python train.py --horizontal_flip=false --fusion="prefix" --decoder_parallel_block=false --decoder_tie_embeddings=true --adamw_lr_other_params=0.0014
Rows from block 5 of the image encoder, named by matrix and row number. Rows with one number belong to one channel. Each number is 50 + 10 x the weight over its row's rms, rounded and kept within 0 to 99. All counts start at 0. After the name is the row's rms in percent of the matrix's.
# r30: branch 2 reduce pointwise conv (encoder.blocks.5.r3.0.weight, 52x208x1x1), inputs 140-207
# b30: branch 2 3x3 conv (encoder.blocks.5.b3.0.weight, 78x52x3x3, transposed), outputs 14-20, a 3x3 kernel for each
r30.1 094:57 55 45 72 59 45 70 64 44 39 39 27 78 32 43 52 37 35 63 43 63 35 42 45 51 39 51 39 39 36 72 41 54 51 54 43 47 61 50 65 29 43 49 52 47 43 43 50 43 43 44 48 48 46 48 51 42 59 55 52 48 50 47 54 61 46 42 53
r30.2 100:54 53 46 50 51 42 38 47 47 52 44 38 51 45 64 53 62 40 47 42 41 54 38 46 44 53 54 48 48 46 42 39 53 32 55 50 56 56 37 50 46 45 45 40 59 35 70 27 31 39 42 56 46 47 63 47 34 47 55 37 78 61 31 49 42 57 32 59
r30.3 104:46 64 37 64 45 55 41 57 45 44 46 34 47 27 52 53 36 37 44 47 59 36 41 35 43 41 32 59 36 38 55 55 57 45 50 41 44 37 42 63 40 43 40 33 38 43 48 47 53 38 55 48 65 40 53 46 62 52 60 49 42 40 61 40 58 33 52 60
r30.4 085:57 60 39 46 56 48 45 40 67 39 51 60 53 51 45 38 47 40 34 42 42 47 44 56 44 46 58 43 45 50 42 56 43 42 44 44 53 35 49 56 43 41 60 49 59 47 45 51 37 45 45 57 33 43 38 48 40 55 71 42 67 42 45 37 48 52 42 50
r30.5 101:50 42 65 43 46 59 46 49 48 41 54 39 57 46 69 45 38 66 53 51 38 36 40 38 50 56 48 39 35 42 62 44 60 61 52 56 51 52 40 43 46 53 49 70 46 59 41 46 44 66 47 51 64 47 54 59 52 68 51 52 55 47 49 53 57 56 52 52
r30.6 100:52 46 31 20 35 51 25 53 64 54 43 59 49 57 58 46 65 55 35 51 30 70 48 59 29 53 40 52 34 47 47 52 49 46 48 54 55 53 56 32 50 58 57 36 41 52 36 36 48 45 46 40 41 45 44 58 47 58 60 39 54 32 47 51 59 31 54 46
r30.7 100:48 65 42 50 61 64 33 39 46 59 73 59 51 44 54 47 70 45 50 55 33 58 40 48 40 49 34 45 45 58 40 71 51 55 49 56 42 43 54 49 56 42 47 54 49 55 49 43 38 47 50 30 42 43 47 42 62 46 60 49 67 47 56 58 56 64 42 45
r30.8 106:55 54 38 49 59 50 58 58 57 57 40 54 60 38 52 49 35 55 55 45 49 46 42 50 73 46 73 27 39 52 57 48 55 41 45 43 54 62 57 49 55 52 45 58 50 42 44 31 49 40 36 39 56 45 48 54 35 48 57 41 32 37 37 42 50 44 51 48
r30.9 100:48 51 49 24 34 47 59 66 65 50 30 61 50 47 56 46 30 44 41 54 51 55 55 49 45 30 47 55 52 40 54 59 45 53 39 49 68 68 47 53 45 46 49 58 52 46 58 53 35 41 55 56 53 38 69 48 72 40 24 68 47 63 70 42 59 64 41 36
r30.10 099:51 60 32 04 51 34 28 59 57 62 38 38 47 60 70 55 43 46 32 53 46 58 52 52 45 51 51 53 42 54 47 61 22 37 45 47 45 49 53 47 54 43 41 41 47 50 46 45 45 54 50 53 61 48 48 42 57 46 64 46 52 42 52 51 49 45 59 57
r30.11 095:63 46 47 35 46 38 41 55 62 61 26 45 41 53 40 55 51 57 56 52 47 41 55 61 49 36 45 48 44 53 40 55 45 33 46 53 58 44 49 39 41 44 62 36 62 55 36 55 43 37 54 31 50 32 48 60 45 45 40 50 60 40 37 45 52 50 44 53
r30.12 102:65 48 51 67 47 60 53 36 51 67 36 49 54 42 57 37 50 49 47 51 44 31 51 63 41 39 49 49 39 47 49 42 68 48 39 45 59 50 56 38 41 75 47 69 47 49 54 41 57 53 51 68 44 59 52 58 43 33 29 52 64 54 49 52 51 55 49 35
r30.13 103:42 60 50 47 60 36 56 69 63 53 62 48 59 55 59 62 44 48 52 48 37 60 54 45 35 57 62 42 37 48 66 50 60 50 49 41 48 40 45 51 50 50 56 35 47 51 53 62 54 51 49 43 47 47 51 37 51 44 52 48 29 56 53 38 61 51 33 34
r30.14 107:54 49 46 22 47 37 34 55 63 45 37 44 55 54 63 51 63 69 63 61 27 54 36 57 30 73 43 49 35 60 56 74 25 38 50 46 48 43 53 29 52 49 46 55 48 53 58 56 52 47 43 64 47 49 54 45 46 49 39 48 44 56 53 47 57 51 43 50
r30.15 106:44 45 52 62 57 52 60 58 52 37 40 48 60 36 56 42 44 47 47 44 48 35 42 49 47 37 55 45 50 36 66 50 52 53 37 38 47 65 41 48 44 60 43 48 49 39 46 52 46 56 53 43 60 48 49 56 46 46 44 50 33 52 44 44 37 47 56 59
r30.16 100:62 54 41 64 44 59 55 61 55 54 44 36 66 30 57 41 46 56 55 49 50 42 37 47 38 42 60 24 28 45 50 44 57 59 51 49 47 58 56 44 39 61 37 76 47 58 49 44 46 55 45 52 41 47 48 61 54 56 45 56 27 45 52 53 54 47 45 51
r30.17 102:42 40 53 59 46 65 61 57 57 32 46 43 71 55 43 50 25 50 61 52 73 51 54 53 58 40 65 33 32 43 69 65 69 44 44 43 47 37 49 47 45 52 51 52 46 36 49 52 64 47 42 51 41 37 52 45 49 60 40 49 56 56 52 46 62 49 51 46
r30.18 095:57 57 49 59 49 51 72 59 54 29 40 43 68 42 44 55 42 46 61 55 48 38 40 30 53 45 65 28 43 39 76 53 49 44 30 35 48 56 42 56 48 52 57 47 38 40 34 41 50 55 42 39 39 36 39 53 43 44 46 36 71 34 46 51 49 58 52 46
r30.19 101:50 57 41 21 41 39 30 57 62 58 41 38 47 56 75 49 52 57 51 53 37 55 30 72 36 42 57 46 61 50 46 67 35 47 54 45 51 42 52 37 45 55 55 45 57 46 44 57 61 49 36 51 42 45 43 49 63 58 48 48 59 48 55 48 52 55 52 44
r30.20 115:53 38 53 58 51 58 68 60 51 27 43 42 68 34 52 38 29 49 62 53 56 36 39 58 50 34 51 33 49 47 67 51 56 53 58 39 46 62 53 51 41 65 52 48 53 56 49 64 56 51 51 38 44 54 54 43 59 58 67 54 45 40 46 48 49 59 50 59
r30.21 101:56 59 53 41 57 49 70 50 68 43 42 46 62 45 63 61 46 50 59 51 58 31 42 42 64 37 84 34 36 46 63 53 55 54 48 28 55 69 43 44 42 57 51 48 52 41 56 32 55 41 57 48 41 55 48 54 57 47 52 54 33 54 54 48 49 49 50 47
r30.22 104:49 64 50 23 37 39 43 51 57 50 48 46 51 56 58 47 57 57 46 56 31 61 41 60 42 57 41 49 52 59 50 61 38 41 37 66 53 41 57 29 56 46 43 33 36 49 41 35 43 43 52 42 38 48 38 40 52 41 52 47 50 46 40 45 42 52 25 51
r30.23 097:50 51 62 71 58 48 63 54 49 53 49 45 69 44 56 32 36 52 55 43 53 56 39 48 44 36 37 35 44 46 65 45 48 50 42 52 52 53 54 54 54 57 61 45 66 48 60 24 42 44 51 61 61 45 59 44 45 61 58 29 64 56 32 48 39 50 55 68
r30.24 088:41 54 36 53 64 42 45 52 66 42 54 42 57 61 52 65 53 48 54 47 58 37 50 51 60 50 72 23 52 44 50 46 62 63 61 50 51 42 31 68 33 38 53 52 49 39 68 59 41 41 54 51 53 47 66 53 51 59 46 45 60 55 59 48 46 48 40 52
r30.25 104:51 52 40 30 47 49 41 41 56 54 40 50 43 59 46 43 64 54 39 46 54 55 85 55 57 75 58 44 27 54 42 48 36 40 38 63 54 56 46 58 73 57 43 57 52 57 56 56 45 44 47 41 47 43 54 54 61 44 37 52 38 55 50 45 52 55 53 35
r30.26 108:50 74 52 29 60 38 30 55 65 61 45 58 43 65 59 59 53 57 41 49 42 60 55 51 36 57 41 65 62 45 47 60 35 50 46 60 58 51 50 40 54 44 50 52 58 43 57 56 52 46 54 58 53 53 47 57 45 53 53 52 36 52 49 48 58 50 48 62
r30.27 095:57 35 50 69 58 64 71 63 59 40 50 49 80 53 66 49 52 41 47 49 25 62 33 61 40 42 66 29 49 43 62 57 52 59 54 48 47 48 51 51 38 59 54 48 61 50 59 55 55 59 54 55 55 44 50 46 45 54 53 47 51 49 48 49 38 57 48 56
r30.28 097:40 74 60 58 63 45 28 56 55 50 60 44 65 54 62 49 39 59 55 53 47 59 34 61 39 45 41 26 34 34 58 55 59 63 43 51 43 70 39 56 40 48 37 43 33 45 48 44 54 49 48 66 58 54 44 45 45 47 48 48 59 43 58 51 43 36 44 51
r30.29 105:44 49 44 23 56 39 30 53 65 61 44 59 44 50 61 44 57 69 63 59 44 44 51 60 52 62 46 56 50 36 43 53 52 50 36 52 59 66 45 40 60 51 54 53 55 48 37 46 49 57 56 29 61 48 46 71 43 58 42 47 46 41 54 43 41 54 45 51
r30.30 099:54 53 39 28 49 52 47 70 52 58 39 55 61 42 38 53 42 45 41 42 56 30 55 46 82 53 44 43 35 60 62 51 41 42 47 49 49 46 50 44 48 46 43 55 57 48 58 27 46 38 43 53 58 49 45 46 34 60 67 30 54 63 29 44 22 69 48 57
r30.31 100:48 36 39 47 43 52 48 48 58 51 64 38 57 52 43 52 49 40 49 45 31 47 43 50 40 38 71 30 48 48 40 47 46 40 43 42 52 63 41 40 34 60 42 37 50 36 48 34 50 43 39 58 49 49 45 49 52 54 65 42 70 46 53 39 54 41 36 44
r30.32 091:55 51 55 79 55 48 59 50 50 45 40 45 65 34 70 63 35 56 72 49 57 42 29 42 48 44 68 45 49 40 43 47 52 59 53 46 42 58 45 78 51 43 54 43 46 43 42 52 39 45 45 44 42 52 46 50 45 48 44 43 47 49 48 48 37 61 53 39
r30.33 105:54 65 42 20 46 43 26 62 60 63 52 55 53 46 65 49 52 51 37 48 35 60 43 48 42 54 33 54 42 50 45 55 41 41 47 46 47 57 50 39 65 53 60 52 51 52 44 45 54 43 64 38 41 45 53 47 43 64 62 47 53 47 46 47 43 59 33 50
r30.34 102:54 39 42 25 49 38 35 68 50 56 38 41 52 42 65 33 65 56 50 57 51 56 47 56 48 62 44 45 43 51 56 55 35 38 39 33 59 65 43 32 56 39 40 46 43 51 41 57 52 57 53 39 67 43 51 37 60 42 57 50 37 40 52 56 55 46 32 65
r30.35 103:44 46 64 24 53 46 46 43 44 56 36 53 31 53 48 43 55 65 53 46 63 40 47 48 55 57 47 48 60 49 51 59 54 30 54 57 55 50 41 38 61 32 58 45 47 61 51 66 53 54 66 52 59 53 54 48 52 56 47 52 55 52 47 56 62 61 56 60
r30.36 094:54 42 56 62 52 63 72 61 68 29 47 31 75 40 43 55 32 45 55 46 59 51 34 46 49 39 67 35 54 47 62 59 46 53 60 35 52 41 44 51 39 47 46 57 47 47 58 57 46 43 34 49 35 47 47 61 52 57 66 51 41 47 44 47 43 43 51 61
r30.37 099:56 74 57 46 56 45 41 66 63 57 27 63 41 44 51 46 52 61 41 56 47 43 60 61 46 54 53 50 59 49 45 47 47 33 42 55 48 59 53 33 52 42 40 38 56 42 47 31 40 40 49 57 44 48 51 40 38 52 60 42 48 42 43 41 47 43 42 63
r30.38 110:48 58 50 41 54 38 41 57 53 56 35 49 47 66 67 65 54 51 50 34 44 67 49 55 34 40 60 52 45 45 49 61 59 40 42 46 51 38 49 59 48 35 39 58 45 42 54 31 36 56 48 47 49 48 47 44 44 44 58 42 36 49 45 49 32 42 51 48
r30.39 101:57 48 40 62 40 60 69 49 45 37 53 52 62 32 47 45 37 46 59 49 43 40 43 60 57 46 43 34 51 39 60 37 55 48 46 47 59 39 53 52 37 62 60 59 62 56 47 40 40 47 47 46 50 44 42 48 50 51 58 36 57 45 43 53 32 70 36 45
r30.40 092:49 53 45 42 46 69 53 60 53 46 53 44 71 40 55 41 35 50 60 44 60 48 41 51 56 40 71 37 42 44 73 53 47 64 56 33 42 55 43 41 40 57 45 51 51 35 54 32 36 53 46 48 40 60 49 54 37 30 33 40 50 60 39 45 48 36 51 54
r30.41 100:49 53 42 47 53 47 32 69 50 60 59 57 53 51 58 51 60 50 53 62 43 50 51 49 51 57 46 42 55 47 41 46 45 54 30 56 50 58 53 57 48 56 40 64 40 44 48 53 57 38 40 51 49 39 39 45 48 60 58 51 46 49 68 45 54 55 49 47
r30.42 097:52 53 46 32 47 36 40 52 55 61 40 52 55 54 66 48 59 60 59 52 31 60 49 51 44 53 48 44 46 50 43 50 44 25 34 47 49 47 47 46 62 44 53 44 60 49 44 50 53 45 59 41 49 52 52 53 50 65 55 53 44 40 45 53 52 53 51 49
r30.43 094:56 41 43 56 55 50 59 61 39 45 58 38 67 32 50 40 38 41 65 47 52 45 47 45 66 63 58 29 45 48 60 52 35 42 34 54 45 43 40 78 44 53 51 56 45 34 46 53 56 24 35 33 45 43 57 57 43 50 61 51 50 35 45 34 47 38 54 44
r30.44 098:44 59 41 35 53 42 36 51 55 51 24 57 54 49 46 65 61 46 47 57 43 50 61 49 52 68 49 36 44 64 67 62 54 24 34 50 51 50 43 44 52 63 48 41 58 46 46 59 50 45 44 48 38 49 51 55 57 58 51 45 43 45 54 47 39 50 54 35
r30.45 095:55 43 54 40 60 45 43 44 48 59 48 42 49 55 48 37 49 46 55 54 48 49 32 59 46 64 64 33 41 42 48 64 45 42 37 41 56 63 52 44 53 60 46 57 40 50 57 35 28 49 47 56 46 52 38 44 36 51 66 34 64 61 22 54 43 44 57 64
r30.46 107:44 40 49 25 37 43 43 66 54 60 28 36 58 52 70 35 62 54 44 53 37 52 42 50 32 55 33 57 45 54 53 47 27 48 53 48 48 47 47 39 43 51 47 49 42 41 50 44 39 55 44 64 49 57 48 54 29 56 50 29 47 44 34 52 33 49 55 59
r30.47 096:49 44 50 56 47 55 66 58 46 42 52 56 66 38 52 53 24 41 49 46 49 50 37 48 58 36 60 40 43 44 59 59 45 49 36 42 59 47 48 48 38 58 62 45 53 47 40 57 58 40 42 31 51 30 51 60 58 62 55 41 53 32 48 42 61 59 60 52
r30.48 092:53 61 51 19 57 39 35 65 44 56 30 50 45 52 62 50 53 53 60 58 41 55 48 60 42 60 49 41 30 45 46 44 49 45 28 51 46 65 47 43 58 42 51 52 52 43 37 54 56 45 54 40 45 46 41 54 56 58 68 50 34 37 49 37 67 55 58 62
r30.49 098:52 64 54 50 64 43 37 59 61 38 40 53 66 65 79 63 50 48 58 40 47 54 41 56 26 57 52 49 62 44 54 73 48 46 45 45 57 55 40 58 54 55 51 46 55 46 36 56 52 46 41 44 43 40 46 50 39 49 51 50 61 38 45 50 60 58 45 48
r30.50 097:50 51 30 46 38 65 50 57 54 45 44 33 65 58 59 48 42 51 44 49 32 40 50 46 47 45 49 46 47 45 56 60 43 47 30 49 51 50 50 57 48 57 31 34 32 21 51 48 50 33 43 46 40 36 57 49 56 43 54 49 50 50 41 34 46 35 52 53
r30.51 101:52 38 42 59 59 48 71 59 43 51 45 53 82 52 63 61 45 47 67 47 56 41 43 51 63 44 62 27 36 41 64 47 54 44 47 42 43 53 44 51 52 41 44 56 39 41 51 49 41 51 34 42 27 57 47 44 40 41 26 45 39 60 52 52 52 47 48 45
b30.1 103:51 57 70 67 52 70 29 29 66 56 51 61 70 47 49 44 52 37 50 55 48 57 62 44 38 53 52 52 45 47 55 45 46 50 52 31 52 41 49 68 64 43 70 59 44 41 37 54 45 40 61 59 53 56 34 55 26 45 61 41 46 48 51
b30.2 105:48 49 48 54 58 45 52 46 50 44 63 59 55 51 61 63 67 71 45 51 51 40 42 41 54 35 27 43 36 62 46 31 57 48 40 55 42 36 51 52 44 44 44 52 58 47 27 55 64 56 29 56 47 39 54 38 37 55 56 39 48 61 43
b30.3 098:30 64 66 42 33 42 65 81 37 38 74 42 34 26 25 51 66 45 38 60 39 51 63 47 57 56 65 56 40 41 42 45 41 63 44 38 37 42 35 49 62 46 48 46 55 33 63 52 51 35 49 52 44 51 62 66 29 47 43 40 53 46 44
b30.4 085:52 47 25 42 48 37 32 23 43 49 58 38 49 65 30 41 34 40 48 37 54 56 54 63 63 62 54 56 52 53 56 64 40 39 59 48 52 50 66 43 35 43 45 49 41 58 38 57 50 62 35 56 58 53 55 61 37 38 43 30 52 71 52
b30.5 076:53 60 49 61 46 66 40 52 59 50 42 59 61 41 52 36 40 46 62 40 46 47 48 59 45 36 40 39 47 57 61 42 59 75 59 63 45 50 65 42 36 39 66 45 74 58 59 40 55 58 51 42 44 47 63 42 42 41 71 49 40 36 48
b30.6 105:42 70 65 52 48 37 63 42 45 65 60 47 62 52 44 42 48 61 57 46 48 41 55 55 49 54 44 35 61 43 44 57 55 40 35 42 43 58 65 35 66 47 30 40 44 55 64 40 53 41 48 46 34 32 58 54 74 36 63 59 61 55 49
b30.7 066:54 59 43 55 50 43 36 41 40 53 55 40 59 44 36 45 59 47 42 41 52 35 48 51 24 41 60 60 49 38 43 55 55 53 57 55 67 58 54 53 36 55 34 33 57 60 44 40 48 58 44 50 28 46 56 46 38 45 44 42 35 37 63
b30.8 102:45 51 54 53 49 34 46 45 56 40 62 43 57 32 36 45 47 60 53 48 54 53 63 29 54 56 40 52 56 38 63 54 50 61 45 48 44 56 52 51 47 56 31 33 42 56 78 51 48 57 33 55 40 47 59 58 56 59 40 56 56 49 31
b30.9 081:53 40 53 53 39 62 37 35 41 46 68 37 44 49 46 38 58 43 30 41 67 53 28 54 38 37 34 59 57 42 47 56 40 48 50 61 45 50 56 69 54 61 46 36 56 44 52 40 53 44 36 47 46 45 50 58 51 53 41 56 58 51 43
b30.10 107:37 69 56 43 64 56 58 43 36 37 54 53 45 37 44 40 61 38 53 30 37 56 50 45 48 45 41 40 63 55 38 51 54 58 51 36 34 53 62 54 61 36 51 58 35 48 54 48 46 43 45 54 45 46 56 62 61 15 65 74 53 62 61
b30.11 087:38 69 55 39 56 39 54 37 39 49 54 54 39 58 47 52 46 56 65 41 42 64 54 36 66 36 46 36 76 58 46 56 51 73 63 38 47 57 64 46 52 35 36 65 53 60 56 53 48 50 52 62 48 41 60 50 68 53 64 70 52 57 84
b30.12 084:49 44 43 42 31 50 42 40 57 58 56 36 44 59 42 45 31 26 36 53 49 52 60 68 49 50 54 67 60 56 41 49 41 39 38 59 48 62 57 62 56 55 51 48 49 58 52 38 59 56 48 54 55 54 59 52 54 51 41 63 42 49 59
b30.13 081:32 61 42 43 33 48 46 41 62 39 56 50 42 56 53 52 55 36 43 49 40 51 58 52 52 61 56 51 60 50 40 52 50 42 45 60 64 70 56 50 31 42 50 40 57 44 61 53 50 60 48 35 40 36 52 42 39 60 41 31 57 49 44
b30.14 120:64 48 47 51 40 42 49 54 41 50 29 36 45 37 36 46 43 48 34 55 64 49 67 55 46 48 50 58 57 36 40 49 45 35 54 46 58 50 43 37 69 51 60 50 56 42 56 54 48 32 43 58 52 45 36 68 35 51 36 51 61 44 57
b30.15 106:45 40 50 53 54 39 66 67 44 52 44 49 34 36 71 41 47 56 54 48 44 55 66 64 43 46 61 46 54 42 70 54 59 65 49 50 48 51 45 43 50 55 50 30 62 58 70 36 43 38 56 44 43 63 47 58 55 54 36 43 44 42 46
b30.16 097:41 51 44 39 26 47 44 49 42 44 54 45 43 58 57 45 43 43 61 39 42 60 57 53 62 35 57 50 59 45 51 56 52 49 41 57 66 58 51 52 45 54 43 36 48 65 77 46 36 40 54 60 29 48 47 60 43 57 21 41 63 32 43
b30.17 098:52 41 34 49 71 40 44 52 52 58 57 44 50 32 53 51 46 56 47 61 55 29 46 47 55 44 49 40 40 48 33 56 74 32 48 66 32 54 58 46 57 74 46 63 43 52 41 68 62 37 41 56 40 43 47 26 54 39 66 40 50 56 48
b30.18 092:52 36 32 65 64 38 43 51 38 59 65 48 63 53 33 54 52 46 37 50 31 52 51 45 54 50 57 36 49 48 43 47 43 35 36 55 46 44 47 60 52 57 55 45 53 49 33 52 76 55 36 67 56 41 43 26 50 41 63 27 39 67 50
b30.19 103:29 46 50 56 46 40 50 40 55 46 72 45 63 54 58 54 56 50 52 36 44 36 47 53 49 57 48 40 32 46 65 37 35 51 51 44 49 41 45 60 44 39 60 60 46 34 40 57 50 64 49 58 45 50 47 39 46 54 49 56 47 49 52
b30.20 132:38 48 52 35 44 62 52 65 39 42 45 61 45 55 32 57 45 39 49 67 54 61 45 46 61 54 40 62 49 49 59 62 69 45 39 50 46 47 51 50 58 54 53 42 27 46 37 63 41 49 50 53 52 53 55 56 57 55 32 57 59 46 50
b30.21 114:36 36 49 48 69 48 34 36 50 48 40 47 44 51 57 53 38 56 38 50 52 39 47 59 32 43 47 58 49 42 54 46 55 51 40 46 52 46 52 43 43 51 48 25 62 42 26 55 31 39 73 47 42 43 43 44 46 41 59 37 48 66 43
b30.22 100:63 63 51 47 63 40 47 35 34 49 66 57 63 60 41 46 52 54 59 41 43 43 43 51 42 39 53 51 59 51 48 57 50 54 49 59 58 66 51 36 49 51 47 43 48 55 57 48 52 59 44 51 35 38 51 36 52 50 56 54 61 44 44
b30.23 095:37 34 45 55 52 55 48 58 52 57 48 55 60 33 63 63 52 50 60 32 55 37 39 35 47 36 47 41 49 62 28 56 70 42 50 60 46 42 40 20 38 64 45 50 61 48 52 55 54 65 47 59 51 55 52 27 37 62 62 34 52 53 48
b30.24 077:43 44 28 32 51 48 42 38 66 70 46 40 46 48 36 55 54 41 24 31 39 37 50 42 63 62 66 41 43 49 33 58 61 42 57 52 30 36 70 35 48 66 44 42 59 42 29 63 64 45 49 45 46 46 52 37 38 38 47 49 47 45 54
b30.25 101:55 46 38 54 37 52 51 50 67 55 45 84 53 57 86 57 59 36 50 52 52 63 41 64 54 33 56 47 48 58 39 48 52 34 33 55 41 57 54 44 47 50 59 36 50 51 47 56 49 55 62 44 45 40 52 63 49 55 56 37 61 56 44
b30.26 114:54 50 55 48 51 41 59 67 64 48 49 55 55 43 48 54 45 47 50 48 61 43 53 41 48 51 33 53 59 44 48 54 50 57 69 54 42 51 44 45 54 46 47 40 60 39 44 45 56 52 48 50 52 62 45 42 54 55 42 65 64 56 54
b30.27 103:64 60 39 82 45 50 27 32 60 57 40 48 64 45 51 54 49 46 31 32 50 63 46 54 41 47 51 50 47 36 56 43 34 43 55 48 62 46 47 52 52 47 65 54 48 37 38 61 58 63 55 55 52 42 40 41 42 37 52 29 45 47 50
b30.28 074:42 40 52 51 44 36 56 58 20 45 46 44 57 77 60 51 68 57 51 44 56 51 49 68 55 56 46 61 51 37 54 60 45 54 58 52 49 47 43 50 51 46 44 32 54 31 47 42 47 52 45 65 40 52 52 53 59 49 39 64 60 46 46
b30.29 094:42 48 51 49 40 41 60 35 46 54 58 34 62 47 28 60 50 49 66 60 39 56 50 61 60 40 41 49 45 54 44 45 46 64 55 60 51 49 48 47 46 39 39 72 46 47 48 42 41 63 49 49 53 50 47 32 42 42 62 64 48 36 50
b30.30 099:36 41 48 43 54 45 47 41 52 55 65 56 50 64 52 50 41 57 36 39 49 53 48 45 62 31 40 54 47 45 54 49 60 30 51 54 51 47 57 68 55 43 53 38 39 51 31 62 45 50 50 47 55 49 43 44 42 32 57 38 66 56 45
b30.31 102:56 47 45 54 51 43 37 39 64 37 62 52 48 45 58 56 47 61 56 43 48 41 51 55 40 46 42 50 41 50 51 60 57 51 41 59 51 46 47 36 50 51 56 42 54 43 45 67 52 56 64 34 46 46 40 36 38 30 50 45 53 35 36
b30.32 092:52 41 44 64 58 46 34 33 57 54 41 51 59 46 52 51 44 48 32 50 36 48 55 46 53 43 44 50 38 48 44 59 60 50 50 61 33 35 55 24 51 62 55 56 58 41 35 79 68 65 50 52 51 37 40 30 35 37 58 26 49 53 49
b30.33 113:40 59 43 53 47 40 52 46 62 50 56 48 60 52 73 52 60 71 52 60 33 59 48 55 53 46 57 35 36 42 57 31 38 54 46 48 43 45 44 48 50 52 50 51 58 38 47 61 52 55 41 42 40 44 54 35 33 65 43 44 67 54 46
b30.34 109:50 49 48 60 58 54 65 69 58 51 39 33 74 54 37 40 44 53 55 45 49 50 53 39 45 47 47 40 47 46 70 50 42 49 66 46 52 59 50 46 34 48 64 30 52 34 63 44 40 56 49 46 49 54 54 53 44 50 39 39 60 42 38
b30.35 100:36 54 52 43 45 58 57 57 55 55 43 57 55 34 44 61 34 46 71 54 49 54 53 58 54 47 40 40 58 51 54 53 54 62 51 48 56 58 52 52 46 43 37 56 66 53 49 48 36 80 45 52 33 62 56 48 55 47 65 66 54 42 37
b30.36 113:44 46 44 38 43 44 55 62 35 48 58 42 38 38 42 48 57 58 52 46 37 51 66 49 57 66 56 55 50 47 59 54 43 72 25 44 42 54 49 53 69 50 37 33 52 57 56 36 39 35 51 48 37 70 57 51 46 46 52 58 48 34 45
b30.37 106:48 42 45 26 42 44 62 38 31 45 44 64 61 43 50 49 44 54 65 53 50 69 58 46 63 38 35 34 50 61 47 53 44 62 29 54 44 45 57 40 46 33 50 56 29 43 39 47 49 62 53 45 52 45 51 63 48 32 62 62 64 53 34
b30.38 126:51 34 42 48 31 58 45 53 41 32 42 41 40 52 44 46 43 40 46 46 54 48 56 59 46 46 46 57 39 50 52 56 45 43 42 52 47 49 36 31 62 55 58 41 46 56 58 54 47 39 35 55 41 48 24 77 42 51 35 40 65 54 50
b30.39 106:52 55 55 47 62 46 54 50 46 41 51 36 41 43 70 48 51 62 48 54 55 41 53 61 47 45 47 39 47 57 43 49 72 43 45 66 42 38 50 40 44 53 53 48 59 59 38 68 82 58 49 48 42 45 54 41 50 61 49 43 53 49 44
b30.40 090:48 69 50 64 61 61 33 36 64 48 52 50 67 48 39 48 49 46 61 48 54 61 65 58 45 52 47 50 50 52 61 39 64 63 49 43 51 48 60 70 67 34 72 56 55 48 50 54 45 45 55 44 49 63 44 46 42 38 63 52 38 53 57
b30.41 073:61 56 44 48 36 39 53 47 36 59 61 43 42 37 41 57 51 47 54 56 63 59 46 47 33 45 55 59 54 45 54 47 52 56 50 43 52 48 55 48 57 58 54 68 50 42 50 48 48 46 48 48 32 52 68 46 42 38 63 58 39 26 64
b30.42 105:58 58 44 67 75 42 53 45 40 41 49 42 61 48 35 40 59 55 47 30 33 69 35 60 45 35 47 52 56 37 37 62 50 50 51 60 48 64 54 48 76 52 47 58 32 62 45 50 56 45 43 54 52 39 51 58 66 48 48 47 49 58 51
b30.43 088:51 56 48 63 55 44 32 38 51 43 40 47 51 48 39 47 58 54 47 42 44 53 50 60 50 58 56 59 39 43 37 42 54 58 51 46 83 63 37 50 72 50 56 53 50 41 64 26 36 40 51 48 49 56 36 51 47 60 54 40 48 52 40
b30.44 094:42 49 41 35 48 53 50 31 33 30 67 70 46 62 52 61 43 63 64 51 45 33 61 41 51 31 48 46 41 56 53 59 40 37 47 59 60 55 52 62 46 41 50 34 48 56 44 53 51 68 43 43 47 47 49 37 41 30 50 44 61 55 59
b30.45 081:44 47 45 36 43 54 37 42 58 49 53 46 43 53 45 53 50 57 38 28 48 60 59 46 57 44 40 36 51 62 42 47 49 42 44 53 59 41 61 48 48 42 55 31 51 47 42 52 47 53 33 31 62 31 42 42 46 45 52 47 42 47 53
b30.46 120:56 60 43 27 47 30 57 53 52 62 46 27 54 48 53 52 59 64 66 57 45 53 33 55 51 41 46 38 32 50 34 25 44 50 45 47 45 52 58 44 33 50 54 60 49 39 40 47 45 64 55 45 54 51 58 23 36 63 53 56 48 45 53
b30.47 114:61 61 50 81 54 66 31 36 55 47 42 50 48 47 52 47 54 44 45 59 52 55 61 60 47 51 50 54 39 57 65 48 52 52 55 40 57 49 54 68 55 43 71 56 44 51 44 50 39 48 49 50 42 64 50 58 35 47 69 42 43 51 39
b30.48 104:41 57 41 64 69 62 58 37 40 44 67 54 56 58 47 59 51 55 47 32 31 42 44 40 53 43 55 40 50 58 42 68 60 49 51 52 49 55 50 47 66 40 47 45 40 56 46 40 46 45 35 57 56 47 54 75 73 41 59 50 60 52 45
b30.49 103:61 64 51 53 48 44 53 46 53 56 41 37 47 46 43 52 41 61 38 36 54 51 41 43 47 55 55 56 46 28 58 47 58 45 57 58 69 70 45 38 83 46 50 46 44 49 41 44 57 48 51 34 53 27 49 30 46 50 69 52 56 49 49
b30.50 094:43 52 49 52 47 38 73 63 54 55 55 22 30 30 55 33 43 50 46 46 44 42 49 44 50 53 61 61 49 47 64 40 66 60 57 60 42 46 50 35 33 47 43 28 64 49 66 48 49 49 53 42 33 41 66 42 60 62 38 57 56 42 41
b30.51 095:35 26 52 37 38 35 56 63 43 41 58 38 36 61 57 39 36 50 61 59 33 41 57 41 49 48 53 50 63 36 67 50 49 62 48 49 45 65 45 52 37 48 43 35 42 62 71 39 38 34 26 46 40 55 48 62 67 51 49 44 53 53 40